config.toml
model = "sound classifier"
dataset = "notes from a synthesiser with random patches"
train_examples = 78125
n_mels = 64
hop_length = 160
input = "log_mel"
spec_augment = false
win_length = 400
targets = ["oscillator", "envelope", "filter motion", "pitch class"]
num_classes = [10, 4, 4, 12]
arch = "tdnn"
norm = "batchnorm"
activation = "gelu"
depths = [9]
kernel_size = 3
stem = "single"
widths = [384]
label_smoothing = 0.05
loss = "cross_entropy"
init = "kaiming_normal"
optimizer = "soap"
beta2 = 0.95
lr = 0.0029
beta1 = 0.95
shampoo_beta = 0.95
eps = 1e-08
precondition_frequency = 20
max_precond_dim = 1536
merge_dims = false
one_sided = true
adamw_lr_other_params = 0.0012
gradient_noise = 0.1
steps = 13000
batch_size = 128
epochs = 21.3
lr_schedule = "wsd"
decay_fraction = 0.2
final_lr_fraction = 0
warmup_steps = 650
weight_decay = 0.0
adamw_weight_decay_other_params = 0
Rows from block 6 of a small sound classifier, named by matrix and row number. Each number is 500 + 25 x the weight over its row's rms, rounded and kept within 0 to 999. All counts start at 0. Numbers have three digits each.
After each channel's rows are labels from the 100 clips, of 14976, where the channel reaches its highest value: "top examples" is what is common among them. Only what is clearly more common there than usual is listed. The data: notes from a synthesiser with random patches.
# conv: width-3 conv (model.blocks.6.conv.weight, 384x384x3, each kernel summed), inputs 330-383

conv.199:458505518475472521514510481523494495476499486522486457510519530470520471519458475503511475519502506518473477440490501456512497520487513486499493530532504479481530
top examples: swell

conv.202:444497469469494462512489535511500435502501459528480449487504504523498493448518471479504506507434438451465500477461487434480499495520528508497535509470494471496455
top examples: inharmonic FM

conv.104:478461521509506507518478499462487514468456500458509465530512472501499485516485535493531501471501466500555497522534498475497508506494514533523496456461493488540420
top examples: noise; low-pass

conv.31:439505522492464510515478510530484500511501468477504496488516555514486492503499484536469487531507479496488513490494516459520486497509487464516486508507511490524516
top examples: noise; filter opening; filter: low-pass

conv.368:544516477568487477501481502490466491481524482551478532494492501518462494509483507490497488475513490491423458486523507494525497464489488474513491502479502508503530
top examples: gate; low-pass; triangle

conv.36:499493467485515467505516517517510467502514498549534481507515524514497491488502461497478471517511502464495471496496456495514499498504491519518484544494488514490467
top examples: low-pass; noise

conv.210:478499473476511517567495539489528506505513534495475504489454523512460461516530496494497514522494469472512515511524476467495481519514508530539470457499520475527472
top examples: low-pass

conv.155:501499465539466465474484486515427489484473502488472527549509470478474471476452507499526531460504482524478533520545499527444516481510542512471538475506502487488473
top examples: pad

conv.240:496525496506512507495537487437486492458518491517490478523516482504501476489502522433516502521501514489488489503501495510469487509459504513524469486487550483514505
top examples: triangle; harmonic FM

conv.75:474516497556488510539478492529449472491476467484521504506486456494508519494521517492497503503491535509488501474525485467491516510525476464491479484522509469538483
top examples: pluck; noise; high-pass

conv.44:518507487492503524493485500491500531522496473488483492468481480504533518535491524533457473502532527510525455494537501487466531510547492506533515512454515498487498
top examples: ring modulation; inharmonic FM

conv.106:516465487519511492481489506486545504475466487528503493499488471508468509520448497472482477468498531492489458490517485505461503504482505500470491481490528503478505
top examples: bass register; inharmonic FM

conv.68:487513494476482549524488484521452492553517537540497465502511454509490534522490506504498477512501472513550510531472503509474507525528483475521525484456479561474508
top examples: pad; noise

conv.92:447482452447519502518468525526501473496497486486491521502496503488502479519509466506483531495524506477491491511483497480494500525471480466514492470482493501482479
top examples: detuned saws

conv.49:513483514468539557465488448508497505479497539510477469501530487478509510505516498532510528490557493493516486477453480521526506467531493490487460487493485474463527
top examples: pitch class: E; notch

conv.263:533479512506482540478496488456505504489504468483511496489479432459486523491452500502470496473533500496499536529476504489504501492505442509476477498541508500483523
top examples: ring modulation

conv.152:513530483524527514495483507491516492483498499480493507505490473508519510512494493488518479515525441511492519487477514487501442503512498453494486546485501504471481
top examples: notch; filter closing

conv.354:510505563473485537468500519506541513488482504508503501516522483485476494524479520488488487501531480482507426475510504494484540520488524492549499504470501542513500
top examples: hard sync

conv.196:479465463538487542494512474520500540527506452494520498510509512475453497509473531525490501470490529483468520481506499499508509482518493509487490497509485452507478
top examples: pitch class: F#; gate

conv.338:531506515483512505474474548492476523523481467518512470503499497481500504525491510489499491466478544481460489519533510499537522468485504493467474444553513413512443
top examples: inharmonic FM; detuned saws

conv.290:494487516470502509495500481571479487497478484457516473450501497482477461503500468457463497517501563510522490499491491556520490498522465505504507516551481495501518
top examples: detuned saws

conv.305:499504466511524514493514481529511545498488490545515477566484512486452491527487532513484500510502502484526513474466502535472510560501538489471480497489497478533523
top examples: pad; filter wobble; oscillator: triangle

conv.311:474456512515520529483452491515514488460505465501486508513507512498473471484526518492495544431523514506517489486461517486494478428497525503523499503514442476462504
top examples: pitch class: G#

conv.249:502473486497496491475453530457485459511479517498486461498477525491465491473537543502491504494539487495490513474512459496471469520472509503533526479504473475542546
top examples: pad; detuned saws

conv.102:493464479525486539501515502492525484527507497452542479510482486501489541512524532515467437505478539518521523458528529509510522502528434488484480502496497514494465
top examples: ring modulation; bass register

conv.223:499459489443497497483474482552503463505522543457493491490474535518507518497480498488537450499523480498442484470490511516459544437477510500511505514506471519506499
top examples: filter wobble; filter: notch; noise

conv.220:497484504487511528500490479540509522530446499508516490492538489510467469473492509506598494470515500527489462519506481477485485506511510488523517525442471451590527
top examples: hard sync

conv.256:485506521479512479481459470492490465502507487510494513511495525474520529516501439517467489459466500513479487491507473501502507500476470525494454467520507467494489
top examples: notch; filter closing; oscillator: ring modulation

conv.238:510455465499519498494464524460515489488518542523505498495500547491454515500472512509490447483537494568514484531474511491473496478498475485509476505510442517478523
top examples: swell

conv.362:523489513522422523486490502510527507520520520503501533482499502543454494526489520491494473478478508491501465483555499500467491499465536493523526479517535519514522
top examples: pitch class: F#; gate; triangle; oscillator: harmonic FM

conv.284:479525500509442521518484492494510480576482495481488454510476480509451513512517511519504447458566494504503534522496487479473558527478467505511511491458528499495497
top examples: bass register; inharmonic FM

conv.107:428487503472513506503495523510511527504541496514480522464521561483506513525538493529494517528460506425519509538515509441467472513547490482533499472504539507519454
top examples: bass register; detuned saws

conv.206:496459522510473515509498495512482460519485510473485478486542458522485502519453525523509498535540520551516457493510490510487530530503483498525514529513516503493483
top examples: pad; inharmonic FM

conv.356:493512454491494530552513472544494486472490468505455517486496529516502526583527501497495496498491514481473513553485499497515511496505474492497509501508503489478536
top examples: gate; bass register

conv.342:475494529517482502510500529531531465483468500476533463524471511483496494524515530476493498534483499462491517512516463493522460520471483537550499510502482493522528
top examples: pluck; triangle

conv.43:496492436502494536459507451453471501473510491520487545501514499503500494549488516485531513481516529512493482491512500526508486502485477528454522480489455442492485
top examples: hard sync; notch

conv.85:454494485510477516481545501524514507498502501487506513542504540468517491514484537490492467462508514541505517520527500505487533509482522540519526523513490442499493
top examples: noise

conv.115:529495510474358487520483509507496511467484475505465480500480502548494524499502489481543507489495513499480504506483502545502485484484534509523514466473538478480497
top examples: pitch class: D#; saw

conv.333:524495438443498487507490468478473542470508512508523463490500449479513499513479522497534469505546509492513488484501498501469562527458507512513485499502530484490508
top examples: detuned saws; inharmonic FM

conv.190:497511490522488522510507476469480459497501491443516463520501531478529489500531503529465552503536475499523513487513471473523524505516523503515513512492476485523490
top examples: detuned saws

conv.124:511455486530526494521501492454516472501469498484514492523504523538465496540453531450468422505519511514518529482498517502476471534511507513551460469435546510527546
top examples: inharmonic FM; noise

conv.361:460506460570512492491529487491518506491520517472539446544530490515465534463483487466492517491467498489512468471528518520522434506479500468495510486491500466537512
top examples: pluck; saw

conv.335:510493521487502514502469472496476499499487513469459484506511496519485486515455481518523531524488485511487484464554506518486542483507500506463507508485502452528494
top examples: pitch class: D#; hard sync

conv.46:500529550525522481503522524522523436512465483549448519475495548518509512507486518512513474485492470480497484479501502525480509484522490492489509479504501496483515
top examples: pluck; harmonic FM

conv.250:509499536486484461501538491496486521469502497536507509514493489495510490499503552480553499477461473475518469456488507506533523507508517514473509493448510474549481
top examples: hard sync; bass register

conv.167:486498494472514531497516503488502523442503477511512503525510534480530516500465493470540518507454535505472500480487507495491532517483480549446502485519476531537521
top examples: pitch class: E; hard sync

conv.251:500511508514529542509532497491521510488548483469509428508506503511507480523534513526511515515514485484480496499462522497458522450463494469541460521463438451501494
top examples: pitch class: E; bass register

conv.76:506527485489520489504511489499531527523470496470504508492484490510518512540479508502477447494498526492500526469483491471513507490493454499522495447457519485493492
top examples: bass register; inharmonic FM

conv.380:510518518520487501547531462466492471491516509514489461486458486459523549502482495528469480487496464516535477496542499515482505477494472506503516524502510456478487
top examples: inharmonic FM; bass register

conv.23:507509512557488495513521460485537505517536469496485483518471467515488562520463468495465460519483526472486478485462524492526526485514478506494502530458482473482541
top examples: ring modulation

conv.260:510516520513503493515495485515460485498522476476498494524446519482483511494512500495479494520497464460476522475468520501486444466519479476501475515480499502466522
top examples: pad; square

conv.182:507514496499503472516502510475449498499476519531459521494487498524473475517429511479497471507501461530473475524523485470519505508457517487487512480503509503487507
top examples: pluck; echo

conv.350:474478512509478475461496460491566509481496471441507472543477485490478440488522461473537471507512492473466494489493511507516496467487494495465528500507522512482480
top examples: swell

conv.8:491451486515520461490516508520535538526507484534508476514522529525519480522491501517517558488511562516526484494515513475473493476475457494530539507508509460543531
top examples: pitch class: G#

conv.50:496465496511513470484495476536500539513458466487447476537491501537469515489448515502494529562485519531509499484547489454495512525514506516528529537539500496509490
top examples: pitch class: G#; detuned saws; pitch class: G

conv.298:475500463514471568482445481531527519527474479517469464536498533501497562500452522499457477558518507540456461489490510482479524483502513541498474480444495476493486
top examples: ring modulation

conv.112:511488476545501507474513480455500530533501499497487491550473483512506500524510493474482525499500512453487475517486535527480509486525517487471455465497493497471450
top examples: gate; triangle

conv.1:476509543502501484501588480471517516501530491495487542539482515497493516529528497489472441475502534467535480496524479517473495513492502512511500503440436517468482
top examples: triangle; pluck

conv.367:509535528493425526508491522476526486535501495479539522492485487487475487514507530493513481492519493513498479505561481500496523511483545483518455517495477493477468
top examples: low-pass; pitch class: A#; noise

conv.204:524466485513458489509497479472481527469489485475485537510513462507521513559509554503516514464537492530467518562523467474525510498484469508502525490506482498492484
top examples: gate; noise

conv.110:510490514532505476501503471536483438489516491504516517493515501480505470521486479534462481484469476476466500525499515458433491504521492447485458489483498515503495
top examples: noise

conv.40:476520546520487525513467487499488546457463483504496466509451469496523493509503532490505535520522493485503470528492497484518508478540482518529469500510478485480479
top examples: low-pass; noise

conv.285:523494548494509537470494492476521474501485461509483516490487507532462463505531494516499497517499472521512497518523500539482476539462459491467514539502473455481485
top examples: detuned saws